config = dict(
    input='mfcc',
    encoder_activation='quick_gelu',
    decoder_layers=6,
    decoder_norm='layernorm',
    decoder_qk_norm=True,
    decoder_inner_norm=False,
    decoder_tie_embeddings=False,
    init='lecun_normal',
    epochs=11.8,
)
Rows from block 2 of the audio encoder of a small encoder-decoder audio transcriber, named by matrix and row number. Rows with one number belong to one neuron. Each number is 128 + 24 x the weight over its row's rms, rounded and kept within 0 to 255. All counts start at 0. Numbers have three digits each. After the name is the row's rms in percent of the matrix's.
After each neuron's rows are labels from the 100 clips, of 14976, where the neuron reaches its highest value: "lies over" is the class under the peak. Only what is clearly more common there than usual is listed. The data: telephone keypad tones over noise or synthetic speech. In brackets: how many of the 100, against the usual share in percent.
# fc1: MLP up (encoder.blocks.2.mlp.fc1.weight, 1152x192), inputs 0-95
# fc2: MLP down (encoder.blocks.2.mlp.fc2.weight, 192x1152, transposed), outputs 0-95

fc1.460 138:153130130164123108145097145111157158130135152174141169170143121098098160141154113150137152098132118120109090112146144145129157111145156120155136151128151126091098110105082128154112164115148156126146142090148111146104132144088132098090099142123161121141117096131131132137098128099184149125
fc2.460 126:117157109095112168129123113120102134149132116107155148108096177106108101089088124136107118145105117087136155145123124094075141156101122115137148117134116081181152146165163139139114111142106110142100113103109182131111105136130146137153135078133109164130110211110115093143126126144104109096
lies over: key "*" (55 vs 1.7)

fc1.385 129:167096110124102116109139144118122107150148116138155108112123155156142108110114171139107139158116112124122123083119125126145078153204120130151126114155133117140124159103124145135124126139126152081098109092152157106101152182133119129143149143113111110132127087129117109142164131140077091182
fc2.385 114:088130143137120125132144129162166149107124156124123151116146169102127109164143095152144098087141139118123162151129124101113133095108148112117104135103113136123122140138105136088152096115126146152145148174098127137132093073130141159141107129136114138127119157147102145109093132128190158104
lies over: key "1" (26 vs 1.7)

fc1.90 098:174186160142086100121139085096160087073101160178126137149118094122121122158119106133149175080133098152141138126141120107146099120105128156169164131121128087110103105146135108147104096111104147163127135078150113106176137136135133130081120120107116115105148119139112138144099133132139114132
fc2.90 098:089087127139146123124139118135103170152150116089083101116154163137133135101154115130122097173105167166125105134129160156071149127173105083118097151138134132084126153129091098116160127138154102138170095154101164129102121114110153157154133103153157147131119094144132100083157156124145138069
lies over: key "5" (33 vs 1.7)

fc1.412 084:176107130153152094149146166079116112138148111079111142132161111135131115097168132161084167143125074103143171124102126137112090132151138136107172141107132164103126138126161112095163123128115106089093081128129150131165120144156104117120163177128145122124141087123116129126123116164096169158
fc2.412 081:101148115123089141127074100166145118124080144149145145142134140137133111127110090117114115141127163141074101098085143174130154113120149120096087114145127098139116123130101156144149155101115126130135167149135146198107160133138122164126100108092114145141151165104146150132111112085177114102
lies over: key "1" (93 vs 1.7)

fc1.734 145:113110149190111116139098137136150153131112107157136150166086165130110156174119136085105125144125132151127119110104100148122151103108131120141133125134105160149138140125108094155096159117128109083130127125106166129119163137120122138092097134126116104134092148148144132130159118173119144142
fc2.734 168:143091151127092157155155111168138107114124119109140122120144132084172126158130114106144161133114105160157125152195133095145135117169122170090080136126101108124135124109140139134090098109121111111116093102163122152170112141161141095166136139128111143155139126135148116136117123118134164104
lies over: key "5" (62 vs 1.7)

fc1.113 070:109138113091085146122130168129136136143114109134129088162135130108147124141101081152148075118089112138141162157103119121137143182098155123149184180109128110124141156133094126134163151140165121083183164141111162110161141093134125164138152131101128135127142131120089105160135127149140169152
fc2.113 068:138106132138140108103148072101114137133145159126123179139111128105097163114128167118059175174146131096139101114174099154135153131149066132089110072138128148134122090124151126147129146164105152143114151114132119125143150163156116102134165121186114124108114115133105099145116146118164125108
lies over: key "1" (70 vs 1.7)

fc1.598 060:180186138067117112131154144111154151120102156161158080153109091144143095119138146139145161155147095119105106119105128156152085116093153130140118117118121102142146128115120158091137103102127128073124172091122127086109154132112155092113157158101152122100130106133164187141080102137116136118
fc2.598 060:092099092175150156110153097134154158140118145141126125126154136120140166110143116096127126119135156098170126150132134123148127135165119125138122121147090182140114131166130134146103120161099106154105106130148147141169118120134114153147116113140108112127138145123112100135137132132130127134
lies over: key "1" (31 vs 1.7)

fc1.322 089:103137120133080123158134133152154130148135077129165177104183130132103118151123139105132126096136084093125120149096162160116132120139144088138106166132149109113149136109107100115137141132157086157109134125152129150109136159143119133114151135110131115122148092072173165154152116112091121110
fc2.322 079:153144129168165122109115121092081097093131174130079117158090109141172131134125122134127125143095168170121151135148095111132135154110141166122150075131135176139116120152112155152104154098088192133137152108112134114148121113118119146131124094132110139114099134182101114102116135160156120141
lies over: key "*" (33 vs 1.7)

fc1.581 101:124114125108116122177131188116133178118140143146139153140126135120106120178136105128162101149136128101126108121137104139095090142102109136127124133119120107103142160093148138122136148138136134126072157128128141082123134139146125094173123135101122111130171150134097109158173134159126122146
fc2.581 105:111117150140112153109138093139189090103116156115126103131138116118150138154122119112102124131128115107144102112091165149126151102142122157092106125143152160098119122165134114121142154115102100144133116146152134184115133123116106167125130119186099140121116166097134151119126101112166159108
lies over: key "1" (51 vs 1.7); key "*" (29 vs 1.7)

fc1.147 115:146098121134094144149114085108126125123118161119148151125129157154137150139117125102131129096136125159068153150166112149148109093122077097149120103118127155161137125151133130100132138086108115087156124115088131162120126107126146110128157158131084080127119140115149153156158135120144156103
fc2.147 101:149157098098160136113135157132152149126133119152132080101121143122116104103171142111142171130091088145167145143127137101097134144135167171143120125142090171112125096072147117135165141162145115176115118123134100102147138145130102139152136132132147137119153153124146128096118134150070124156
lies over: key "5" (44 vs 1.7)

fc1.739 118:126134163110131130109128127145145133115162088114142143156137149115138109111134123166157113123066084150111114158158098124175117089162118092149083135139099111124125105112164083072153111119126103123121130090117098104115108108152121159090147087111131150150119112119124105140118128137149144090
fc2.739 128:162160120132108120136149116110134115134096133153130147114130090111157170114110095081133167127145137119146109131094144125072104130143146186080122134140133143148126115171113124165111116099117152109124169135168102161120122104119153130157159175147091105108125135119112160123113160105098138144
lies over: key "5" (99 vs 1.7)

fc1.303 116:127161119078151130090144168161108176115121101119160126117141121176121148142127113108116186137140152110068102111130097118156113103109122107134086150138136144126175111143111131158129070116145162183144130106135101128107120122140147104106149139111073111164118128094131174155132085137139073080
fc2.303 137:122136116151162104168122094103114141128127135123144136139126127133150127149159129194117139147136094148132134143138140192150113112126156134120108137157084109133103117140102139091144171150130090095107147161125162124132104123127130133125121139138133135129123131166104099116100151074172119130
lies over: key "5" (59 vs 1.7)